config.yaml
train_examples: 97500
conditioning: "text"
objective: "v"
cond_dim: 256
text_encoder_width: 128
text_encoder_layers: 12
text_encoder_head_dim: 16
text_encoder_bias: "none"
text_encoder_drop_path: 0.1
text_encoder_positions: "rope"
norm_position: "pre"
width: 128
positions: "learned"
weight_decay: 0.1
Rows from block 5 of the text encoder of a small text-conditioned image diffusion model, named by matrix and row number. Rows with one number belong to one neuron. Each number is 50 + 15 x the weight over its row's rms, rounded and kept within 0 to 99. All counts start at 0.
After each neuron's rows are labels from the 100 texts, of 14976, where the neuron reaches its highest value: "tokens" is the input token at the peak. Only what is clearly more common there than usual is listed. The data: rendered made-up planets.
# fc1: MLP up (text_encoder.blocks.5.mlp.fc1.weight, 512x128), inputs 0-63
# fc2: MLP down (text_encoder.blocks.5.mlp.fc2.weight, 128x512, transposed), outputs 0-63

fc1.27:66 43 55 64 29 19 61 35 31 73 54 42 68 33 28 75 56 68 52 69 40 53 57 36 71 14 68 54 25 46 22 53 55 53 66 49 60 33 25 66 50 61 43 67 31 48 60 44 73 53 73 58 26 29 61 63 42 61 25 56 55 87 42 34
fc2.27:43 40 27 71 81 74 22 47 56 40 37 73 44 37 49 18 38 31 44 66 59 40 33 53 49 72 26 67 63 42 65 89 58 46 52 48 62 53 65 31 33 31 50 48 59 36 39 64 44 49 38 32 66 49 53 45 48 62 71 36 29 31 45 80
tokens: "cloud"

fc1.123:70 57 62 67 45 56 47 73 43 68 39 31 42 39 41 33 26 43 55 52 25 52 64 41 49 45 44 65 55 53 43 30 71 50 42 65 36 58 77 24 35 59 48 70 53 47 62 21 37 78 58 56 49 38 28 49 55 43 77 39 13 72 36 41
fc2.123:54 48 63 45 47 56 50 45 43 48 61 56 51 57 55 63 54 53 52 48 48 58 45 44 62 58 54 47 53 45 56 00 49 47 53 64 47 50 48 56 63 54 42 45 44 59 51 63 48 49 47 41 52 60 51 48 51 51 48 46 46 53 50 49
tokens: "covered"

fc1.465:77 68 34 31 56 37 38 69 59 44 39 39 83 61 26 47 27 33 56 66 66 67 41 48 47 52 42 55 68 88 49 58 36 34 53 48 55 56 71 43 42 35 29 64 38 51 47 49 44 52 35 43 53 65 29 36 72 72 39 32 68 19 37 26
fc2.465:49 48 61 66 49 66 55 44 47 28 55 54 62 28 53 54 73 35 39 44 41 38 51 49 50 52 61 49 55 30 54 60 32 53 56 57 82 85 35 31 49 41 55 36 52 57 41 63 57 82 40 08 53 48 74 70 43 53 49 62 53 49 41 65
tokens: "lava"

fc1.177:50 51 53 30 74 56 41 50 38 60 63 36 37 61 38 68 50 52 44 24 66 37 41 64 53 43 63 52 60 70 47 64 76 41 67 67 72 31 66 39 35 44 64 66 73 66 64 42 52 67 67 64 59 36 45 61 69 68 32 18 54 34 63 46
fc2.177:35 60 50 38 26 57 59 32 53 73 55 81 34 32 36 60 58 44 51 59 30 46 50 48 59 53 41 20 45 51 49 35 30 29 63 44 55 92 29 36 59 52 55 34 21 69 54 65 49 62 40 58 44 53 48 61 68 43 73 43 61 73 59 56
tokens: "three"

fc1.263:56 33 57 47 56 49 51 38 44 53 31 34 54 45 29 60 60 47 19 39 59 68 43 27 28 34 43 45 22 81 67 41 38 51 67 64 59 46 50 36 43 49 36 42 41 49 66 69 51 61 58 63 46 15 38 37 50 71 51 42 65 24 55 53
fc2.263:50 49 40 61 56 61 41 52 47 34 56 64 62 40 70 35 39 36 49 53 70 44 46 57 55 58 49 80 63 48 69 82 42 68 55 50 68 79 75 57 46 38 55 65 48 56 51 62 56 62 49 00 61 60 69 61 52 61 34 43 46 48 59 62
tokens: "lava"

fc1.466:73 28 72 60 28 26 49 32 60 69 45 24 54 53 55 58 34 19 61 41 23 53 39 45 42 31 56 65 36 74 37 42 52 44 39 28 55 57 47 43 38 51 61 47 40 71 66 66 77 48 51 50 62 57 51 53 87 47 64 35 39 36 40 37
fc2.466:30 70 45 51 72 60 38 39 36 46 58 76 40 30 67 33 56 52 55 41 71 44 59 52 45 66 51 50 49 47 64 99 41 56 65 64 53 70 53 51 48 44 58 26 52 58 35 53 44 42 42 32 50 32 51 53 48 51 82 47 57 40 52 64
tokens: "moon"

fc1.174:57 47 49 57 44 46 46 68 60 99 34 36 55 58 41 55 15 21 51 60 36 49 29 59 45 40 43 47 94 59 65 52 64 56 61 40 49 53 53 56 44 61 33 48 56 25 65 55 65 44 58 55 38 81 76 36 57 55 44 42 52 49 42 49
fc2.174:48 48 58 47 59 67 50 41 53 23 69 68 29 49 66 52 72 82 50 40 67 48 73 52 45 61 29 34 28 43 45 99 27 52 51 55 44 59 59 49 47 36 62 59 43 63 41 56 34 51 48 61 68 33 50 55 43 46 44 67 65 34 63 49
tokens: "two"

fc1.127:78 35 66 68 45 47 59 79 44 72 55 38 47 54 44 60 11 54 31 45 45 68 71 66 62 37 45 37 40 57 48 49 41 46 60 62 61 45 58 40 53 45 62 69 37 39 68 19 29 50 54 60 58 58 46 63 35 62 40 44 22 58 40 45
fc2.127:35 48 60 32 46 50 42 33 46 56 66 57 37 40 49 43 58 59 65 56 71 41 51 46 21 64 42 65 53 41 65 99 32 64 30 49 48 64 48 57 57 53 48 51 32 43 43 67 57 25 49 53 45 45 53 34 58 45 39 58 63 46 55 54
tokens: "two"

fc1.179:66 58 41 22 28 28 66 19 42 41 70 53 45 74 45 62 63 50 34 70 28 42 33 36 49 59 56 55 24 71 43 48 50 65 41 35 59 62 42 67 58 52 58 63 39 69 53 49 41 28 71 67 49 60 64 22 71 39 90 60 69 45 73 48
fc2.179:45 56 40 64 73 70 34 50 46 34 49 69 54 29 63 27 45 35 47 33 65 41 44 54 51 57 30 56 57 39 61 99 45 56 72 65 69 52 70 44 40 17 42 50 66 36 63 44 50 94 42 09 52 56 71 74 46 69 44 45 52 37 38 69
tokens: "rings"

fc1.281:44 55 43 56 30 65 61 71 66 29 33 44 61 60 72 70 33 40 57 56 53 47 64 54 47 45 46 64 28 49 59 44 39 66 40 33 25 49 39 61 48 62 32 59 52 23 37 60 74 39 72 52 51 88 75 49 80 45 15 50 65 49 37 76
fc2.281:50 40 17 43 62 40 49 37 52 45 61 23 33 51 31 36 56 55 44 47 27 46 76 56 62 48 47 59 75 52 59 24 62 51 53 47 92 71 44 17 55 55 53 56 47 50 35 45 63 41 25 51 47 12 45 69 46 64 63 51 45 40 39 58
tokens: "world"

fc1.339:83 49 45 50 29 44 53 45 26 35 42 25 34 44 52 37 35 50 48 33 44 36 26 54 64 60 56 43 59 62 53 47 48 31 57 39 28 52 55 41 63 68 54 60 61 17 59 71 76 50 61 46 31 74 38 74 39 45 22 48 66 57 56 70
fc2.339:49 49 50 43 42 47 56 52 51 37 52 68 29 34 41 45 61 42 33 55 59 41 52 52 86 68 28 57 65 47 27 38 42 50 37 58 50 61 26 64 46 27 29 41 35 76 41 02 49 37 47 58 56 57 66 55 60 68 68 26 62 63 26 38
tokens: "<end>"

fc1.294:51 54 62 65 68 38 67 62 67 72 47 48 52 56 53 48 36 45 72 23 62 65 76 72 43 36 57 16 47 49 45 45 65 40 52 53 70 56 48 52 39 45 39 60 66 47 57 58 23 61 51 53 63 41 55 69 28 41 27 58 13 54 38 36
fc2.294:49 41 59 39 48 48 50 42 47 54 57 47 48 52 52 56 47 60 52 58 41 58 44 50 67 55 55 57 60 59 47 00 50 62 57 50 44 80 34 56 65 54 54 49 39 69 55 60 55 53 58 53 51 49 49 46 51 49 58 49 61 48 51 53
tokens: "-"

fc1.431:43 55 25 44 53 43 25 66 41 53 32 57 60 36 51 20 34 63 41 63 72 54 47 65 33 62 50 20 58 42 59 46 58 52 71 37 50 49 44 19 39 35 54 55 33 29 44 26 63 38 44 45 76 37 53 65 32 73 47 71 50 80 47 49
fc2.431:46 39 59 28 39 41 54 49 51 68 73 37 45 73 40 67 62 58 41 48 35 66 55 47 63 49 61 48 54 54 39 00 39 49 32 50 29 84 36 62 70 81 57 56 37 82 50 65 55 32 50 69 46 50 41 35 52 32 45 35 67 53 59 43
tokens: "-"

fc1.255:64 38 66 51 44 60 56 73 61 88 53 43 48 74 29 62 07 79 43 49 41 58 67 73 55 41 45 49 72 49 42 49 34 47 43 40 46 46 49 47 41 32 64 71 34 34 55 46 53 55 52 48 57 57 46 48 44 59 30 53 21 61 49 51
fc2.255:49 52 58 40 43 49 50 34 50 55 59 48 38 52 51 66 53 56 51 47 46 56 58 37 30 54 49 68 61 56 61 99 36 59 36 48 36 54 47 58 70 60 55 54 44 54 47 63 47 24 46 53 52 53 55 37 54 44 61 51 70 32 60 48
tokens: "a"

fc1.156:40 49 58 38 37 39 39 40 52 50 41 67 57 32 48 36 32 59 67 60 71 40 49 58 57 67 59 38 71 16 60 61 41 65 54 72 65 53 73 49 52 50 34 31 45 17 38 28 78 69 44 36 56 42 39 70 37 61 49 33 58 36 70 70
fc2.156:40 32 44 34 44 41 53 58 50 63 48 41 33 54 25 63 64 50 20 41 23 66 73 52 69 54 41 62 61 54 29 10 41 29 39 42 32 75 21 62 66 51 53 39 37 88 46 47 53 27 39 65 47 62 51 47 54 67 52 47 72 70 33 43
tokens: "three"

fc1.114:48 52 27 69 51 26 37 67 69 49 65 29 36 34 43 42 32 58 43 41 40 50 53 32 47 58 32 60 33 28 72 43 38 31 46 38 32 52 75 67 66 37 53 42 67 29 58 37 37 31 58 71 20 28 27 63 36 63 55 63 61 62 62 78
fc2.114:50 37 65 42 27 60 68 32 50 45 67 62 63 55 68 78 55 46 48 62 52 58 58 64 34 62 55 38 75 51 35 00 31 55 62 75 47 99 14 45 48 40 38 51 37 80 40 72 48 48 45 56 52 55 62 55 55 54 44 35 54 61 57 29
tokens: "three"

fc1.40:44 58 49 57 50 48 64 71 51 96 40 41 71 46 53 50 14 42 31 41 45 65 42 35 44 18 62 58 99 75 51 40 64 45 52 43 31 61 51 45 44 67 64 45 38 24 65 57 52 54 45 65 45 79 55 26 54 46 65 42 44 54 58 41
fc2.40:58 37 35 43 60 65 45 36 42 31 66 89 32 51 59 49 66 68 57 52 74 31 55 47 49 73 30 27 38 28 58 62 40 40 67 56 67 69 49 60 32 22 37 56 44 55 45 58 45 58 42 42 72 38 40 67 43 60 24 64 54 42 57 53
tokens: "three"

fc1.480:54 43 62 62 59 40 67 79 33 60 70 48 70 59 30 37 47 44 58 40 26 60 49 41 47 41 42 37 45 63 62 30 52 42 64 61 39 28 73 44 28 29 50 62 47 46 70 33 47 41 46 33 59 61 28 66 64 37 56 60 39 45 65 64
fc2.480:57 46 58 46 47 52 50 43 47 50 55 51 47 53 50 58 54 56 49 55 42 60 48 49 66 55 55 46 48 51 44 00 49 53 54 53 46 70 39 54 66 52 50 44 44 66 53 56 50 54 52 49 52 46 52 51 45 52 55 49 47 51 51 50
tokens: "covered"

fc1.98:60 37 45 34 58 65 47 20 35 73 41 60 60 71 52 78 68 70 28 60 45 57 60 66 29 32 48 56 29 38 27 35 66 37 33 27 69 49 44 51 75 40 66 56 57 55 31 49 36 43 46 64 49 30 33 48 47 66 42 58 27 53 55 57
fc2.98:54 64 43 63 77 65 32 65 43 26 42 65 65 34 68 31 30 32 42 48 67 33 28 52 74 76 48 52 81 53 69 67 58 62 99 57 56 36 73 49 31 33 47 50 47 37 64 51 42 55 62 36 62 42 59 64 43 61 56 45 58 32 45 62
tokens: "moon"

fc1.180:71 42 57 46 53 72 34 57 54 47 53 60 70 85 35 85 44 48 36 54 26 88 75 31 49 63 67 57 30 63 49 45 56 49 55 61 43 53 75 24 65 47 43 71 57 76 56 37 22 53 47 57 79 63 48 53 43 43 66 27 14 43 40 53
fc2.180:26 62 59 57 54 45 46 42 44 33 51 51 39 17 50 30 68 63 59 54 75 29 48 50 35 55 34 52 41 32 57 99 42 68 37 52 61 75 49 61 39 45 38 38 57 41 48 57 58 53 52 32 36 25 74 46 53 47 47 76 65 47 44 59
tokens: "covered"

fc1.347:74 47 54 63 35 61 48 57 54 82 65 41 63 75 48 71 10 76 60 47 36 59 39 68 62 50 36 54 78 55 43 50 51 57 55 45 46 50 71 55 30 45 47 80 33 20 66 55 47 59 46 68 56 62 55 47 36 62 39 57 32 41 58 58
fc2.347:51 54 55 44 44 50 48 39 51 57 57 49 38 53 48 73 49 55 46 44 43 58 59 39 35 55 49 63 57 56 57 99 37 60 40 47 35 50 45 63 69 60 54 52 48 53 44 57 43 29 46 53 51 55 56 44 50 45 62 51 67 26 58 51
tokens: "a"

fc1.410:86 53 60 64 69 62 39 46 46 58 57 67 33 52 56 46 31 41 37 45 30 80 78 38 76 43 39 38 69 26 56 39 58 58 52 47 61 46 69 40 74 56 59 56 58 32 78 40 39 68 46 44 67 41 77 50 24 63 71 47 35 60 53 53
fc2.410:46 53 45 56 56 48 46 50 43 38 47 59 51 52 56 49 61 46 54 52 56 60 47 51 74 54 53 51 42 55 55 00 62 41 55 55 52 35 47 57 55 48 48 43 52 66 49 50 56 63 42 44 51 49 46 50 51 53 53 41 58 53 52 52
tokens: "covered"

fc1.241:75 71 61 72 61 74 33 71 51 44 52 38 57 46 30 57 38 59 41 56 59 74 80 28 69 49 28 40 66 38 72 18 46 28 31 47 46 34 51 63 44 44 35 53 66 35 66 50 33 64 55 37 79 44 53 35 27 59 64 72 34 57 39 59
fc2.241:51 53 46 57 52 50 47 49 42 41 47 56 49 50 56 50 59 45 52 51 50 59 48 51 75 53 54 48 43 52 49 00 63 43 52 53 52 29 46 54 65 53 49 44 52 66 48 50 52 61 43 45 50 45 49 51 48 54 51 45 55 53 50 51
tokens: "covered"

fc1.323:56 22 47 56 45 55 74 55 50 57 73 50 63 59 39 57 23 57 64 63 36 39 62 98 54 23 44 57 53 51 39 46 42 46 63 35 54 46 51 26 29 39 72 67 39 30 39 59 59 60 39 58 47 44 35 65 71 64 58 61 28 77 72 54
fc2.323:49 71 39 46 58 56 40 30 44 23 41 53 42 52 76 55 81 45 40 40 77 63 52 17 44 63 42 48 57 50 81 88 54 63 56 54 58 35 54 77 76 57 36 49 66 65 68 52 50 53 60 35 58 46 60 30 54 45 43 44 90 29 36 53
tokens: "lava"

fc1.335:55 31 59 61 41 56 58 68 60 45 62 44 66 77 46 52 19 64 44 55 48 52 86 65 53 38 44 33 41 44 44 50 33 27 51 54 45 47 45 22 48 44 51 68 45 49 61 47 34 47 51 65 79 45 31 73 32 55 32 61 28 68 60 40
fc2.335:41 56 53 48 47 50 44 39 46 54 49 54 31 32 47 37 50 48 56 49 50 50 38 52 28 50 43 62 58 50 69 99 48 76 38 49 44 53 51 51 59 59 50 41 47 46 50 59 59 41 56 45 45 39 65 31 58 44 63 60 61 56 49 49
tokens: "<end>"

fc1.441:85 26 55 45 57 59 52 48 59 39 44 36 62 73 45 75 39 52 19 36 12 85 66 32 54 45 68 70 40 83 52 40 53 55 51 53 48 38 41 48 63 42 58 69 51 78 61 46 43 48 61 38 70 66 37 58 56 50 81 23 35 40 50 32
fc2.441:30 60 48 59 49 51 41 38 49 31 58 54 43 08 56 24 63 63 67 59 83 28 47 46 36 64 36 37 37 20 63 99 39 69 45 60 63 69 54 58 47 45 23 41 54 49 46 64 49 50 52 27 37 20 68 55 43 56 39 73 44 44 40 67
tokens: "rings"

fc1.129:90 35 54 45 29 78 42 31 42 28 45 55 47 75 46 77 41 67 22 54 49 78 75 29 48 69 38 19 47 39 40 57 51 50 55 69 57 48 58 48 62 57 23 71 49 55 63 45 26 51 53 58 69 56 51 64 29 64 48 57 44 42 43 50
fc2.129:30 65 56 60 62 53 53 59 50 44 45 43 45 30 52 42 59 48 58 48 56 39 45 56 40 45 45 59 46 44 51 99 46 61 46 47 54 61 50 47 42 48 63 34 59 42 40 55 57 61 44 42 36 41 72 47 55 43 69 58 58 42 52 55
tokens: "moon"

fc1.61:62 42 42 49 71 46 43 77 61 68 53 54 30 46 53 71 38 49 42 39 41 40 77 35 68 27 50 43 62 43 69 43 41 41 38 53 52 62 83 29 62 36 66 55 46 27 82 30 47 73 47 40 65 39 47 35 20 42 80 48 25 62 36 54
fc2.61:52 47 50 53 53 53 48 46 42 44 53 59 50 55 55 52 57 54 51 52 51 60 48 50 71 55 51 46 49 50 52 00 54 41 57 57 50 42 47 58 61 49 46 46 46 62 50 56 52 60 44 45 53 53 51 52 49 53 49 46 56 53 50 51
tokens: "covered"

fc1.244:76 29 50 54 43 72 54 53 58 88 65 55 61 67 36 71 16 74 52 56 25 55 44 67 56 38 43 45 80 55 40 49 43 44 48 44 54 45 68 63 36 32 58 71 41 19 49 66 51 45 48 58 67 56 50 46 44 56 53 66 45 50 52 55
fc2.244:54 55 50 46 41 53 46 36 47 54 53 54 36 55 51 71 49 53 44 43 42 61 57 40 42 58 48 63 57 56 57 99 41 60 41 51 38 51 44 66 69 61 53 53 50 54 48 53 42 30 47 52 52 53 57 43 49 47 65 49 67 25 54 52
tokens: "a"

fc1.287:59 52 47 63 58 58 38 71 68 53 32 48 61 66 46 37 60 30 81 45 66 45 45 36 53 30 46 22 45 51 53 53 31 54 55 70 57 50 54 66 20 59 69 40 74 42 59 43 59 61 32 48 37 32 24 46 44 28 64 65 28 53 28 24
fc2.287:42 41 49 26 46 38 59 43 45 58 62 43 48 50 49 67 53 58 39 60 07 63 59 43 77 63 51 51 73 47 24 00 46 48 48 49 47 84 15 49 89 53 45 42 25 93 30 48 50 47 61 59 51 47 53 52 58 51 54 34 77 49 48 51
tokens: "three"

fc1.292:72 49 40 63 74 57 53 62 33 56 42 28 26 34 30 51 41 61 57 57 38 36 52 62 68 42 51 35 46 27 59 56 49 51 71 60 69 35 50 30 50 72 65 76 55 42 75 19 28 36 32 51 54 57 52 77 51 64 45 43 42 86 72 40
fc2.292:48 43 54 46 48 47 51 49 48 58 51 49 50 50 54 52 49 51 52 56 48 58 41 53 74 51 55 54 57 59 50 00 54 51 52 48 42 63 42 52 64 51 55 52 44 55 54 53 56 58 51 55 52 51 49 49 53 51 50 53 55 50 52 53
tokens: "-"

fc1.450:54 44 57 60 41 40 53 58 51 99 43 36 62 60 38 58 25 20 41 59 41 42 33 52 54 42 51 58 98 53 74 44 57 56 46 40 41 46 64 54 59 57 35 50 40 22 57 52 62 44 60 48 47 71 63 42 56 45 40 46 48 54 32 49
fc2.450:48 47 61 47 62 72 52 42 50 21 64 69 28 50 67 55 72 83 47 36 60 54 79 53 37 56 24 35 29 49 44 98 28 45 54 58 44 62 52 40 47 34 69 56 47 65 43 61 33 60 41 58 71 37 50 57 43 45 48 69 64 41 70 47
tokens: "two"

fc1.360:60 60 54 55 65 41 66 68 48 77 58 21 52 55 44 73 87 69 39 43 17 58 55 56 68 36 85 59 33 69 75 37 41 52 27 54 50 48 54 57 42 79 60 59 32 62 53 44 59 41 58 32 36 80 54 61 61 48 18 28 71 48 44 23
fc2.360:46 36 61 65 61 73 39 38 44 24 50 74 53 25 63 29 37 35 62 64 64 43 25 50 43 65 39 52 49 48 54 98 59 57 72 67 60 63 67 56 23 24 29 47 62 46 48 57 50 68 52 34 58 32 71 67 43 70 68 57 39 37 55 66
tokens: "moon"

fc1.207:75 38 54 59 39 62 65 80 46 62 51 50 61 72 47 61 18 89 53 53 35 50 71 64 47 47 44 34 44 44 46 46 45 44 44 38 50 57 46 27 36 26 52 63 28 46 65 37 33 56 42 64 80 45 25 61 40 53 42 59 17 62 60 35
fc2.207:43 58 55 47 47 57 44 37 47 58 49 52 34 41 44 49 45 49 52 47 48 52 47 44 30 48 40 60 63 51 67 99 42 69 38 51 42 53 54 50 64 56 58 48 46 46 50 58 55 33 52 45 49 46 64 35 54 44 63 58 57 43 49 50
tokens: "a"

fc1.308:54 65 52 56 44 40 68 68 60 94 47 48 79 73 49 44 20 31 32 47 50 53 44 45 52 39 55 66 90 69 70 51 53 43 44 38 43 42 59 52 56 61 76 54 59 25 65 51 53 44 55 42 41 93 62 53 81 42 48 55 62 45 45 55
fc2.308:53 38 39 48 64 68 45 35 53 29 70 78 22 54 53 55 71 80 61 57 71 40 66 49 38 68 30 17 36 19 59 68 39 41 70 60 62 64 53 48 41 37 37 64 41 64 41 67 34 51 44 53 71 34 43 61 22 56 41 71 49 45 54 47
tokens: "three"

fc1.172:58 42 28 61 46 58 28 81 29 40 62 33 54 49 47 54 24 33 51 36 53 56 65 73 69 56 52 27 34 49 41 37 71 26 54 38 70 65 67 57 50 42 36 38 49 47 36 42 33 33 67 68 38 54 26 65 27 62 48 36 28 72 43 27
fc2.172:53 41 54 45 47 49 52 48 47 57 55 53 48 53 53 56 50 56 49 57 47 59 44 54 71 51 53 58 51 57 45 00 52 55 50 49 44 66 41 52 63 52 57 59 48 58 53 52 56 60 46 57 50 48 48 47 50 52 49 54 59 46 51 53
tokens: "-"

fc1.58:72 30 58 47 46 52 43 78 53 77 57 42 63 69 43 63 14 44 45 35 46 62 73 60 65 36 49 28 56 43 45 46 39 48 44 52 52 54 45 44 53 42 50 59 41 37 53 29 50 58 57 49 65 61 53 65 38 55 29 57 10 68 56 57
fc2.58:36 49 64 35 50 53 48 30 51 52 66 50 38 42 51 46 59 65 62 58 71 44 53 44 14 62 48 60 57 39 63 99 31 59 38 44 41 69 50 58 60 59 51 50 36 50 43 75 55 20 48 54 47 45 50 35 56 42 43 57 69 43 60 50
tokens: "covered"

fc1.311:31 21 72 44 22 32 49 32 45 37 51 49 65 34 20 47 54 30 32 32 53 41 39 22 32 34 50 45 59 33 34 43 39 26 39 48 38 47 40 44 76 44 44 53 26 54 32 35 45 31 65 38 41 55 72 47 70 52 44 24 28 71 44 56
fc2.311:35 70 43 49 70 80 31 62 43 41 60 60 77 52 63 51 33 36 49 47 69 71 54 59 40 58 73 42 64 66 70 23 29 55 53 58 56 55 60 57 64 36 54 58 38 62 66 88 51 27 57 50 71 45 51 41 57 62 82 81 83 36 60 56
tokens: "lava"

fc1.65:39 56 54 59 40 31 32 44 58 56 61 41 46 50 56 88 44 70 31 70 51 76 42 50 62 61 49 60 55 62 70 66 43 42 37 40 56 42 61 32 86 53 64 33 61 74 72 54 55 44 63 78 47 36 60 47 40 26 25 41 47 56 63 34
fc2.65:63 49 49 67 70 78 39 54 41 27 47 64 79 35 69 30 32 32 46 50 59 54 26 57 47 80 49 56 50 57 52 78 55 66 87 74 59 61 65 58 25 22 41 56 46 41 61 50 39 54 54 23 62 49 58 65 42 80 66 67 48 40 58 68
tokens: "lava"

fc1.188:26 75 31 73 47 65 63 47 58 52 57 49 23 19 55 46 44 64 44 34 78 47 39 60 39 64 67 65 40 46 29 55 58 50 51 60 52 51 44 64 65 36 59 61 70 17 56 64 64 57 58 64 42 31 40 35 18 69 51 39 18 55 48 53
fc2.188:43 29 61 23 38 31 60 53 53 59 70 20 50 75 41 81 44 58 39 55 28 59 59 44 43 47 52 29 43 42 41 00 45 42 43 65 29 84 20 40 71 69 40 38 35 78 50 70 45 31 51 56 48 64 53 50 56 44 46 41 64 60 45 41
tokens: "-"

fc1.100:60 35 66 39 18 62 59 27 58 41 54 31 47 59 55 85 63 37 22 54 46 60 30 69 44 67 77 56 23 65 39 38 45 53 40 39 33 65 75 38 58 40 42 53 44 79 50 55 44 38 71 59 48 54 59 56 49 39 41 35 59 46 48 56
fc2.100:39 65 42 67 69 56 44 43 42 24 54 60 44 24 51 15 41 54 59 56 60 39 48 44 50 55 35 66 62 35 55 93 39 61 71 62 79 76 44 56 27 23 33 34 59 37 48 59 61 68 52 13 46 44 65 59 53 64 64 69 44 40 42 69
tokens: "rings"

fc1.370:39 42 38 33 55 43 38 54 42 74 71 69 54 84 55 80 70 62 45 60 25 64 30 63 52 57 73 50 28 55 60 64 49 40 52 22 24 39 49 60 31 51 72 31 47 57 73 67 30 62 67 67 39 46 28 45 48 29 74 52 53 49 55 35
fc2.370:47 60 60 67 60 74 38 53 43 32 46 71 64 26 63 32 29 33 50 43 72 43 33 50 49 59 44 47 77 57 54 81 55 57 73 60 82 50 67 48 38 11 41 54 51 34 47 56 37 59 62 18 72 49 59 70 43 66 56 47 39 45 57 68
tokens: "lava"

fc1.395:31 44 60 42 70 43 63 33 53 35 32 60 49 70 39 92 65 49 39 46 49 37 53 55 54 41 39 63 58 52 29 53 60 23 48 42 47 42 20 36 43 55 66 53 46 76 71 75 68 72 31 29 29 75 60 49 56 50 62 51 57 21 69 52
fc2.395:41 53 58 61 60 72 29 39 45 27 59 72 51 19 65 21 45 43 64 52 69 35 42 45 39 53 53 54 50 36 82 99 43 61 69 63 63 62 78 59 55 33 32 43 58 36 51 63 55 59 52 11 54 43 66 57 48 64 54 45 35 50 49 68
tokens: "lava"

fc1.16:58 35 34 29 40 22 39 51 41 55 39 52 54 47 31 66 34 50 37 63 45 46 67 18 34 68 76 40 38 67 66 42 61 55 23 51 45 56 56 62 78 45 71 40 33 43 24 37 61 39 47 49 71 21 63 40 45 27 49 39 44 39 47 37
fc2.16:38 52 58 80 68 74 41 58 49 29 43 60 69 33 62 28 32 38 47 47 69 57 31 57 52 67 49 48 64 60 56 89 43 43 76 60 70 59 66 48 41 17 41 46 53 43 69 56 46 56 57 25 55 58 66 69 46 71 53 48 52 49 51 67
tokens: "rings"

fc1.87:69 51 51 37 27 62 58 18 54 32 62 75 38 71 34 83 34 44 20 41 51 86 57 37 58 79 49 38 35 70 42 43 30 47 70 64 37 60 46 55 60 41 37 74 39 60 37 29 38 38 36 49 67 32 53 47 28 61 64 39 49 42 50 50
fc2.87:32 63 54 63 62 54 50 56 47 30 43 45 43 26 50 34 61 54 55 48 51 37 43 55 40 46 39 59 43 34 44 99 48 64 45 48 58 72 49 50 42 44 54 33 64 41 44 54 56 59 50 41 35 44 73 48 53 48 60 67 52 51 44 58
tokens: "moon"